Weights of a small masked image model: encoder activation gelu_tanh, decoder layers 3.
Rows from block 0 of the decoder of a small masked image model, named by matrix and row number. Rows with one number belong to one neuron. Each number is 128 + 32 x the weight over its row's rms, rounded and kept within 0 to 255. All counts start at 0. Numbers have three digits each.
After each neuron's rows are labels from the 100 images, of 14848, where the neuron reaches its highest value: "strongest on" is what is common among them; "peak on" is the class under the peak. Only what is clearly more common there than usual is listed. The data: simulated fluorescence microscopy of cells. In brackets: how many of the 100.
# fc1: MLP up (decoder.0.mlp.fc1.weight, 512x128), inputs 0-127
# fc2: MLP down (decoder.0.mlp.fc2.weight, 128x512, transposed), outputs 0-127

fc1.152:100157110124124186120084135103086110103089148196167126101097154158143119137115113137152121090148132170088119109120141158076133155174121138151103156060113134084178167130085075084118164103126150124134131147116149145115107119143132137106125127173111119161116104147135182071165110097163097088124111165143110168108030123132134071133144119116159076186166088061090062161088034136135096151173
fc2.152:159029085148145109153159096152188181107168197106114151097127136118152159131141156074106115120133102096162114136107123103137125114110145101085145141142087157108069104183164133112118114156187140118122179123115140156176130070122135102157171111159118182094114146087083096149053127110085173128122156089134161084131213102140134175115100143098066138126111150162141114155106157111143171090067
strongest on: yellow stain (41)
peak on: cytoplasm (89)

fc1.50:119132106126096151105157145136106129070148108127073136166154144128177085169151116101101132117081113155088165137117095184087104167181087100101179119137164113104083086107103118147144073107127131040151099143082179080047139115161136079097102140136135119127135096161126146145141145120106145110042174189100146182103170176133114137130112165130105051168160122096151129115163134106175119178143
fc2.50:136099171155142085161110129091125177131081157155111081166099136107116145104127137126145147055148127113094156150153142146144186089063155147155075148126073172171157158170114141160128173163157140073101146116122133130097118204074135132156135143080169105158128141087120154135124178121148051149081049136154113102121146182126117123169075106131118179128102135126079175159142115170182138111063
strongest on: crowded (79); cells: ten or more (79); red stain (46)
peak on: cytoplasm (84)

fc1.366:110125109127130011091158072111145170014182154161157084154104165158147107125118193170158124132101105101129129163121133118135100074154100124111100125177116091100112165184120128132073140135111126135079147141096132112112188164109076129157089150116081160074096127128159055153093149110148175124117153112193105135110161110114102137171170156138116133144159063137127132126149114123129107112145
fc2.366:100128150135111083135124197120128135153107104119089129121078104105166150090128058140169176141212106132104123114163152153129119125054119163107180104112153149090115128062087078094164089112094153110109145132154073158140138097148141182172132170071112167166099085116121190165081077100120102123136081102134157128127084190171150171097104162106137167126097117153126125132203094111155112131151
strongest on: long thin cells (58); crowded (53); cells: ten or more (53)
peak on: cytoplasm (70)

fc1.492:167074089157138100083140086159125127128153124071135130128094077157077101085148169143134126126180132125112118081126161139115138137154134232144121200142127153057053092164125179133110068183143185107130125141111130140113149117148102106184180082085063176134143147178128140122099139154137109095150137122099119161107145121097173127166159179174111071140090119111178132112134127129090137128089
fc2.492:127121190131129112160135155138116153123087135128102133086152148112147088130161143163111101111116135147101127172122127102147096111126151123140084095118188138140205110133116122123132170116152050123119108124113187050168075122149141189070110132167135104159084095054127127157140148164108119182169134178187116161152141106140111171070126114077152160122162168168077126168161056049167102131113
strongest on: green stain (41); long thin cells (40)
peak on: cytoplasm (65)

fc1.45:128107057123167096081102171112152080119116136164055182146110110139057118152131135181113128164130102095154130145129140151113177120050179172095185155149111152162109140093169146150147125137184178132111127155116130113074134127110179094112123141196085083150112165111104053136156153122129161126127156124144058087095137129117091169163197150134122068102131091124128115124177149164105128087142
fc2.45:153074109134109168100108111163126092115145149177117087108128124095119160135147120148144127148173161146093095133092164104156125168159122146176072078074115108110140121081087124089079083092130116166089123129147157045203155112165121171156150133121077146106128065186131186159110178095163056189124103150107167129114142137144150101113124083083147124175092160112200144121121095129136077146140
strongest on: dim (77); few cells (73); cells: one or two (73); fragmented nuclei (56)
peak on: cytoplasm (67)

fc1.253:123126103179123166139093119114123152147148127179118110116105111091114186115128119144107179094099109138111169131168102173102074096100122178165082100049134200160178157133087066142120114113133180155130123143067111090128155142190100151151162093099070174089079084090126126117149102068120086130132142101115119107122097153081142172133124098162191152052153170155146116153111111173122155157090
fc2.253:135111142073086111109157115168166173094138203091119164143154156145130089145117189119129133192083110153130110131086126166111115114138103133160165140136136114096109090148093169099098110198181072128078135127209174179110114116122150112117131188120151169168116174160120049123088116104115172109108105201108102150132098155152083127120163189121081128130122101140152092082173123097141108079146
strongest on: fragmented nuclei (37); long thin cells (37)
peak on: cytoplasm (61)

fc1.407:141113074158143082144120100157097108125126151180099170050062121134143205116158171112176118100186136139122107109094165120135151096170141153206104166120139092115138129152187154113124165190142145155093119103128119130113141103144167191134142133093129190175075133140129114090146158084196163165116090167142094096101115120104076152070165161130114096125098117163192118112111106106105143094090
fc2.407:113113165103164162151159189061127097116160102156142098198176115147123055114091121092101098109109116139092158126123107145137115157090158102076156087119112163105114142125120109124114062059090154120163136166120176075128114151128103081111119107174153100110154127072172126123145141168027173109127137101085152158083132155141185108146067129124113162119149129108090143123148149167171115184190
strongest on: magenta stain (45)
peak on: cytoplasm (61)

fc1.300:142124134156149092152060106132187149102126127095128145137159108122113092106081148135129096133133106170134170118108116141085179136150143144173121076099089117128152125165142163176120118141108097177116134102176126072138140136134190125059097159105197121136108106156141158232113179079064129102174065103156130155129104116093098158110163172138113122125132136127039097167190137198113097121126
fc2.300:126127083116130191151163135128100116183142117164102106172119184133150174140159106160118136130123114120072110109107158110157052165114107103079129146136126130153104128169144122067147127115070156121127134171114136174112102124147064116140133047177110119070137180104111116000136126117143147152140157125114122118126165126090163134159081138135152121168124108092169160101036199109158101115145
strongest on: long thin cells (52); crowded (50); cells: ten or more (50)
peak on: cytoplasm (70)

fc1.356:050191140080099192085118099096123130096102114095118152127182124086145120092210087137083141096116139129106064146028119112107110184111168136158208130101129158094126115141091098131140142114131139090124118077149174108105132107144176086098125127128125117140055084128168122134128142176120176118057168122114177147136108130082175103102170131121110127128175106130141125133121121164080138111161
fc2.356:104036051135105118135122111106083086115174115151111100149053147163226099155129213062174144175156172111150165149171112106129139096094110108144110106170117141138130138152127118127127145145101091123137078163153180119172112099126115148109157107172099112137148162152171095128137151115158111118096088126141107140188131097179107122188101104100145158134088081091132095119100175116180161132132
strongest on: ring around the nucleus (31)
peak on: cytoplasm (93)

fc1.232:109092168105120159119119159150121140106120179154089096118074106153197143148133123142095130157120127127119101158081140085117159157096145188147123150151117133102178126107116125100119133140151148115124105105114185144059145132058131076067091136154120119180146116185131169096107174053162139125072210106124073107140088077146134172157135176114107140162116104154163063088117171159152116152052
fc2.232:178102123156123113105104112097139124092142089087166167080215154141176092156148137110139128077131153145132151142160124155107074098148092080111128134101142133174154095124142098157071094066151136136115067165125091099173139146165132164183147152101098157107110144078073119165145075169089132131161098152097142097069096174132139102107152104134103078116155128146195190164147070099109176141174
strongest on: fragmented nuclei (79)
peak on: cytoplasm (96)

fc1.17:103187119111129158160143090103112129073154136121174076115153159140130117100166170149140137116108131125132149092122141131128076105189119126184113123093164161085128112118124117136089174124172142088137109138146150199138139122083181138131150147085067156098114102192172142155129063124106185068167135104142087172088134098080083159149129141111173054120128179093116105069178158151209113123146
fc2.17:125136108121093143084122126113135151196090153172170106149135130095152174136111121110157149159142140128122111174131089197119111105085125166117111158098114157188124136124108137101150074139127106156122170081114171084147113113146128145124036168135182116139106175003125107122181139125144152127132100079126124119190077128117179138100100161135090151158155180116185146140107098127137064074075
strongest on: ring around the nucleus (51); long thin cells (34)
peak on: cytoplasm (60)

fc1.247:153137128137074091152034103199117090070154162172105185146087110159112187127125123120201127090094145095113076077083156106098104141124151165151081137174144163113150138118126096149110136102115147128153114139085138168099153190172199124115121135151181114171133150110085152093132136086133144130140151106082144129113145125167089077096155151082142136151091127130148166174109110095151207101106
fc2.247:140084156149147120103207092095118150130171155130120094091123181124092172147136121170053135164072115156140144171091149169145165184125120120132177090094114096139115128113100166090154080169143168116134122138181178089247134046112122189074115120116146120125166104130166112197120103143148117117133109144137123144116068116081117148176129107145129163134156145142126146141124080098113099094144
strongest on: long thin cells (70); few cells (61); cells: one or two (61)
peak on: cytoplasm (80)

fc1.222:125098130156134070125077144102164072126132076107158113119099130145112111163106131086145098129128128110119131180170161088150116172127191118100153191165068121152102185070119088110072148117146187162111156121082088131136153112103132158113142176141145161135114086131093096144165087141171137119151142088205087152140053153111128228166180144167129114112157166152108080103147095164132121123153
fc2.222:129167140057136137089135152132111144099189139174123093147077171145133114121199111142145146178136121115097104111149137152111105107118052121118115101099160129114149123146105145104106103135149021096129183127174146151102094114109146161096135130094136186132162150123174173057142152092096116132099105166070122088139137086130091107069069050125111161168102090080130151132089179141164140093104
strongest on: red stain (43)
peak on: cytoplasm (94)

fc1.486:125115183092061186076124085091075192090103136073124132172092143119173133127119088139187133148094125135104104124119090148157115146108142163163155124123083107102126127121142150145061155136117101197206115151156079098078082077107148149116111096082074156138134164120100128148157092127148115150130098107108151143118134114179061134079144126084059124129045116130091125140162094108143159140116
fc2.486:108138124179146072150099181137150127134156144110115102144108107145033117155118167132063197096153134164110171142145130183122110124124131070093066126141142151143162133149145137134179087121174175203119155175148125078134175186159114114094101142144177143176121074192163150081139134138132137099112169150149158109101146148073140133146100128144163077115168098134102111111031153115141127147124
strongest on: membrane rim (31)
peak on: cytoplasm (98)

fc1.66:087128113140112089150104087097088145072108163151072096130098162130121076093078106130183089128169096159105116209143099065110121116165137138195173162144084095119102171092131153094086188122086153161156117165113103140142161195137122150087125162119126148114118102139121076134176158138139094147154087099167133152119110095152136112082163092121178059121128193097132089127100127061157114134157
fc2.66:135161091081180134073101138144136074173129148119164084161073155116131207141139121118144144116106166091105150109131143184135131142096114108079071114116116147155156071141117152106168009193124138125064123103098158110143148125123182122143173106164120132142075152106140146135134114110085123122102180139097143115153126133078092154170106148119062095114147065161175159131087145192160125132123
strongest on: red stain (41); membrane rim (32)
peak on: cytoplasm (67)

fc1.108:152134106112107130078083134155105118162116145146128181161136079146149092113078087164130074137103157087090117150122114119064191112144047140133107184092111152143098133135148129072156159083071115126155111107126195131127079161151082050150152121206053105121189093174134151118131154152119126107134156135097135109119128109124112149138175109161199116108112130128116049135146159163172112110106
fc2.108:128121118139106149133191176081156152120140151155138090108083131054071147076112103097113184123219110157161110125149151105149074188134109121046134116093141088143163123115109138189133131102121123122108138178111110098159173136138160080145125157083153124181084146046161149108113057122113131084139135084116119174105107144177172134154094094117090156122111152114100154164129156119125150181173
strongest on: few cells (86); cells: one or two (86)
peak on: cytoplasm (90)

fc1.248:134141121097112118106128113169142097087162121106143077161065145111168065155154127145045144074158103117156167076103123163188138089088152104173128154115115128155164110169191112129024145173173171140130158135163167116088095141114134133122138119096137096146102118106115183157132151160087179134169107107102108125146082148094091160138133087142130076156126100148117079196129081071099153138145
fc2.248:142117094144108150128128126096153158101065105173129166131198099135146126144109166101163163152184107171106099129129168102105109207155139081121121110221103144102120130151044161067182139131103101124174100135098128137156144072137091086166128118168111155115129119146155096124189121152165133126136127140080165102067140133196179082131172116119097156085119155135113130085116140192089110141079
strongest on: bright spots (37); fibres (31)
peak on: cytoplasm (78)

fc1.411:092106062086058122134088060130155160134130129131069140129076189117166157148154118148129121146110033127165178147113135144124099067169130170108152129147130109139188101076075120127127107153168158104130119116081120154110073175155163131163180152124077069132148088096122107131143084109128112154119126093154152171110083110158143094111134091123105140093152176165157089133124108033145132131151
fc2.411:125181164136156208144143180110141139149206106117200096144104064162132203121118109096090112065155141181149109145093113184136167113150155106105113133130118097145118136172148162136095189074118164137119142152147130106093145105120177082119114092157153091090165203140100148173134172164145099136137135114116045144151111133090123158123105116168134116129107063116097158161129128175137141121073
strongest on: few cells (83); cells: one or two (83); membrane rim (36)
peak on: cytoplasm (95)

fc1.475:081191133155108079034107152129120159076129150133161106150154187191171126129114220166181169123075130147137095121153190160106138154077141157112121104120085148132194167085107121058116088141115172153114125140114082086096109109148072115136164143140172129162092078130086109182110101119110125161126115112107119161138143127147105129111128075068104132140128115099102168134161131125175165131136
fc2.475:155066149134115173184202096124147206140024183128072116080088094112090156116131119089124152148158090128124165157121143150125102176143145119157093157101116093132163128146148155181146174062128072117152116107149141140120123176125104068102105069093098154114149138113154119143134094083090210108146133135104168135090072122074183113140117075122132136121118168148112135133137095120129148132141
strongest on: long thin cells (59); crowded (50); cells: ten or more (50)
peak on: cytoplasm (69)

fc1.332:228168118148104179079173076123053116080155140167161084146099098097057146146087123099128105087152070181148146127109110116150132124111157136140069110111169053099124086151179113151106144146149138122120099121124141101157133128130165144093141108139108187124116129102125113101157188103138121084115132149112089121127071189142090111162095175085125137051135133109132185121083128152091138129164
fc2.332:211125131093119074191149133146137190128134132072113191115087075150181077141171157123107110143167196183072126154143094073115094144161129111094152150109058168138151175123100189112105098131119145106126154103094154122119077110109151164108125096135128114094110134197158126146144122151138171167116147129106180129130158074111146177165121095180151125130099114150098139169168152070156152096121
strongest on: few cells (76); cells: one or two (76)
peak on: cytoplasm (68)

fc1.297:195090085140110116142102077099146124109136081070124179153075177099174157119066136174113113179089088171165175137141135087128107057118136175179124150085119226140143183133101124152136141127146121100114162152130120155136153136146135101105075146120118126143173089128129079060175194084090111159132133139138134168083148111163124091148097129139124088089150180137180144137152114120133094147152
fc2.297:105134109103121156136133104127109146159109115163128148156153116168088165148224089121078124044140127082053086115106109120131152114082115076141125102103162121211119093146103107101119170132141132124121160179119121118092073148126187124126112083165130124097165112111121170126133124125153109111123189089161108133219126101078114142082151116112117147150048072079104181105065112127127102104121
strongest on: fragmented nuclei (94)
peak on: cytoplasm (95)

fc1.2:141152078180123053119143167100120113069183135118129099083107143158172112076105155112111123122169141092138115103127165162012128098094158121172134073146110175084107140124111112128101157135193135109117148098055159139091132167177103159122110085093151140157113126125116109107136139137120129169122149126143131068219151128135139099133190142111142121105138098087161126166090121140218103105106
fc2.2:120144100169123107139089127105152190170175064139170119181150128144128124136170147160124078081124101169087114176150131140124113133124126091127101177090077128092060139161102094128140126141066175120109169132116084185105151169154107085104127085138224143124124127138094170169119130160093108101128145069114193158156135097122126146190083122122130113106192143182143153109091121084098105070160
strongest on: ring around the nucleus (79); crowded (77); cells: ten or more (77)
peak on: cytoplasm (94)

fc1.309:125142160092111182151079152112079157085156113128150118088142109158103091126151104113131143106140129132105118088098111187132154149168088145141099135124161116171110085178193133135064110112102122099180128078148167090173103101108115143082117148103106109159129113129203129140115147106097091127058102131099199119175169129126077100123161175151134157112124041218110103096127103119068188142126
fc2.309:134078087143100096117138114106165175144093150133141130158161118129191192132093155132129118127115126154137131176126148096148110083105120095119139083129110147045149121117072135129179127133150088104097131118097126128099082163146139180174208119108130173103092123140060098093137146202131138123090110216153078159073139145119185098135133071098130108138153177074145146173204126107153096134141
strongest on: long thin cells (32)
peak on: cytoplasm (89)

fc1.163:132099176159105106160048134133134124060139126216076107174123127101132117141111156138165086132098145156102110159092108169100089136075074095160143151122147180115122120159190114133070158116099115141130114098112157200098126089177175148090146132115169148190105122111141098068161124100119170108155117166086109153077170176099119155113079162117096069108161158149135102159141160148114150135080
fc2.163:130154089126180131091146132081171176204108125111165082066138108132088142105167139123086201134184139122085122128139133121154176082150136117081149080109092115095100173102067133079145034142172153135130168145155085142176113145114076109133116125061113159099153125150132108173146157092182133137138101107095161101128090123080173118121086146133120156139082150147171101100126118186148144091151
strongest on: membrane rim (36); long thin cells (35)
peak on: cytoplasm (66)

fc1.82:162076048177164122142142108108107105179108123064118116138121135119136119117088148106110143134148089175149111105137118113169126090138115186162111172076161213124133124144140152096132092127088105148082121102207115078061171145093119141114154113122168131135110171138116119115131149153080142169104105096108129114191143139051126098136164113141103044046162108150157120169111139103087176154128
fc2.82:105171113051120170145150128166107164114120115158173204134091147102125107101193114128112157128035126137077134132074130135092104193152134084150086089127136097083155131136095120145111160184147161119146152129095134147192100104162171111110071089126104124120139119100155170102124078156173085120140117130096086141153123122196090143080116121098127203126072113098082113065107119133165127117116
strongest on: crowded (70); cells: ten or more (70)
peak on: cytoplasm (67)

fc1.158:117122137138081088132078115160098114085113106162170119115159086119099139120134114201100121107146129077142100138128149117042113139064124152206174224152129147086087181094101128120092092123118115124160109145105064190073170100167147113146115182126147150139112113192172116106142148116158101092157130111140129124162089176160105114143140116155126111068141170132185138163119131121109114054111
fc2.158:133123066097134132129149107099160087152108112111103099116061170110113160121143057071106094103145152112109169182175130161177116121149108099144068098104170104162157103134142124127123171083159135113145152152162213043134094137114196111112125053142133104142195115116091121145132133124092127125124121115088121111110108101115213138134116105087180156123121086106134118122166159207108131164078
strongest on: long thin cells (55); few cells (53); cells: one or two (53)
peak on: cytoplasm (69)

fc1.174:156146179114144124145216144139077083153168137171164124140136111124169090144160145160087140144078143110171087060153121128139132135086110137141105118111174156175124097106074155119121147182126141083182107080126099098137095118092108098171135116150094124150079142105151170123117105120187135202095153130156149029144081097164139160106112145130117091091147137088139129074128084059163163099161
fc2.174:141109092176143146123071146145170182105132102113136098078151183114131162127159121078129119167135111102095166189116136151104135085166149117138146139136098080122148213152191110083165086116173164127073158142174147123087153169125131103046151088093115129149162113111117093110176136081059172053092140148144116180087135119078135126119139115129161081175088110166099148130110145157143091108131
strongest on: ring around the nucleus (34)
peak on: cytoplasm (64)

fc1.267:137137017078123089144109073144064143128113170106130104125161133140120080122124103075097131136106085121160064135104117187134157149127135166189093116117097148112158112082072148093095124109119158103144123171097175073096135086094120168112130136166034086136171111180180148111145103132146147116156138077156144143117218124159149077127182153140128109152098134124146150150117105103154123145113
fc2.267:117099169110141148081166178109120089124168105166113135103074119152092137167160121171112169105063152140109131116129089121129148142094132140067104158125211144144128167148147174118105102140154131122153175152160146165121163181110164050070138181099204131092117220066093136142176096139108139145153148136108130135162089112100170187174111107133132135068117093079157084124137123147116126134156
strongest on: fragmented nuclei (78)
peak on: cytoplasm (99)

fc1.414:080147150094125072102079171125155124121122124059171173107108128129133111124152150107127153141131078122116157181122213129144099165126073202132140149120090177116188114191114166081177148151137061123098118097122138120155088130109137179090133116101143083101109088111125051112102089158148170163100118136148156195166163120114093169187128092136113120121142071125139117180135092080142155109135
fc2.414:127089079166138126101187094097115162149126135197119106094122136153110182118108118162075099134192122155134081150129073122135100141113138096119122107100145091114093143054089115156106171108087150098156135156138116111121137119128136085191095075112117188218219129103137167127146184106128111125146132183126117039102089108148124094112143145114131141114134151110153171088137138169166081157182
strongest on: fibres (33)
peak on: cytoplasm (64); nucleus (34)

fc1.398:166079131121140094116082137093145060098156135140174136168143141125102119148092109117137171169136109122130110092120096080077142111142130188102071040100114131161144055148110125124081080144122114047075120137106126118118137093156136137078113116102089188154135118130107139143151060135119098114235115076100163068156125130099099159139123128115117059150135184108120110125080135113152138165105
fc2.398:115126112111114175132131116126103141083069085161138153153121101134147157058137093153128097134061141096114148148109142173150106161131122098135181192140093152126144148113124100119106112078112140110049081089117185125191139105098102092127145154128144094031127161116130095128144120169145074127217119087120077120081110111141148102108139131183147172104127123144174160156207077110122112090079
strongest on: fragmented nuclei (58); crowded (54); cells: ten or more (54)
peak on: cytoplasm (66)

fc1.54:162098127100082102144156140110133135164076094126187114148124149094120105139132127122167149140159104131140124100098108090115143163098137149125074173126078184121130106088172156159137108113126094060138101163127104191143190090089165089122143128100109157137086070140126084173059122106168128055099130103127185186144140129129157103164105117155128060061128150095160056155190111128122109184155
fc2.54:124185133096187174094110133117081145091209144137123130151131138172120188146111149132107118124077136101140114123096159161134106097163142075113165117087145077148156181142129132087103086135124139130158174087128167069147110126132129125162116087175133137126210115143111176101171214168081120141151097159151066115134117122128106116082154153088108177146073119119161168102066170079181107107122
strongest on: bright spots (32)
peak on: cytoplasm (87)

fc1.433:122136156128112132135094079123184064131118131131175168118118155116107106094141106132140119130150164081132102136166095079088103154143100193139053144125138163161085135122125137143071098160132175148093139132144137144115095100140214072130136159112174162199104140179161160085150121140082137141118171105109094081161120108102175119113173206144120087127092095121209081167073132076127141146128
fc2.433:136130074141154086115175117185098186094172152147145091084096167124118162135146180176153154156104150134137128175104186129150167102092136103085173086166128170089163153095091135071122144103127073159158115137138164117111164128120044148083087119127074104116173126059144106139157107093196094112144116149137107143089138143138133132140138142048143142116167146145073164081170171148095090141143
strongest on: cyan stain (44); yellow stain (43)
peak on: cytoplasm (88)

fc1.377:230147123100094105100177116112075152065146144179149152139120116102172188120130138131131119148130000124110073142157145114116079148117172100096125156129138081147160146178194127147108139128139104133120136156083157152141155087096123137083092141098114160123117149130166120130162119141123109111117141140091136071092138113135175132141118082129113132151144114127144088081120106115126164089141
fc2.377:186160100100091133164069145150152093160147113092116067158140112123130153140121139133114102111127034119140169091117114144151176113171095193113128132148135140060115121101097140102105118138112189127141131131092094151108118148144131099142190109153150095101121163190091125149110164114145206102144101114184050151147104118101076171126096088131164054063146126108112185128128146119198104156110
strongest on: magenta stain (41)
peak on: cytoplasm (67)

fc1.230:123126133105110163142093082181138130065119174133161091105082202098161086121111146140113154175129123108130149116147166163071100140096129118189113132111101076102136077136168127164108160162104131214148117140178077161117153119152174199163157121108118199099147157143086106096143081098177173132159159106096073098155109157139114109150106101101127136132171060168084151149138153115126089136087
fc2.230:123155112106153056140130126124146125126141087130117146129123124165119156123164072125146075116136144113100123138091104134224148149181125149061131099112186167172137178181131072081131112093103098128160131166122077174144161099131076135104135074124097075078052132102128123114126164104129092094151113135154144140135062095125152155127157121166172162164105174103214135124103109155061175108122
strongest on: cyan stain (46); smooth cytoplasm (31)
peak on: cytoplasm (91)

fc1.47:139182125124070153156172163144125128093137145163209179076119106155120128086185129170091114106100173165095135095111148184098118159118139139120152168093111130126066124126036079089170109082123122117111086141084198129063118157146158129122140138144117129173119126140142099149123138083168114138107086157112182180121083114068172134087165134157137101166089087145112117120131073127132100120188
fc2.47:156071140126173070061092121097151132166089138159137110164172183130159120158066171113153106117124112110172139119140162117099142062122149063194096122137146159133156167158169145140113156162126143105163190121157131120159131053130080109115056132125113157122142100143104111085127160088134137052111153135154108144115210107163153131137101090085156151130161169107123178172069152148119096107108
strongest on: yellow stain (43)
peak on: cytoplasm (64)

fc1.20:171090099131036135081118111143162173149094131141137151154136140162144129131131171120109135191082129065096130094116137145180118162092087139115080136165139104111132156072137194123143165107150137110163138110076090133129166159123133087143105134146102078132144156051109097114121101127124166103126142078126164144075153137188063094142146184152132173126061107107076167135129072095075162121186
fc2.20:103168152071138114148145169143137075127121142078119081157146124116110097138130131103117129045171113134113099181196164135058108163069178144115119119097127134151133086189128178151136101169118050125113127131122145121103127143149139146127104101110158134123114154197066154076170161098117147170130138164129085099121165131133090117080101142111100083135182112152176142082068134198130092115063
strongest on: membrane rim (74)
peak on: cytoplasm (69)

fc1.488:099133098098107140052108144076142123148160171144132088077138113109101090062139202145152149125162087125159173109042190113143155124105158133197089182122070145180109112132128082121151106151114149132139117137129112112117083080084109154176123121162156127094147140111097100034101154119163178138146086137156084097143097130141058100122135169137158123146154105130091096165098133142139120157076
fc2.488:126108170149106156183141076158101186151128131099098117183135189121141138114115093120108125166107116146110130112146155111087085122108126118118144134190119140104166120151093089093157154122095129128154065101101132100203106132140155138102114082160138102133160070157096181198114071152095046054144133121127110162220114148136156105171108112124088104101134177138193133070126134122089084131161
strongest on: long thin cells (45)
peak on: cytoplasm (92)

fc1.175:139100101125130085149122106157159127130121147091156143126153146166086127141121113057116153089084108149123126100114124164129092118108076099133130143088094144129106132058059128137117147165152162000071070127076162089125141099171177095128145128171119117098106096140120092165133122146167154131020063115101113160103113110113120160113090147087091093127074144160122125143130126103121183117116
fc2.175:121160101145121140152099132102101074176140120149116113105111155156151133127134125201134090217154147074166108165210090116173148155164132175172130124126130155089194088156177142146102117109095140038142175130129085126089121116119114170081168130125154165175114121095111172133073103074091149118189116068173109075159107135131120100114100135169151157123158124087110152146101139102152078126128
strongest on: ring around the nucleus (29)
peak on: cytoplasm (78)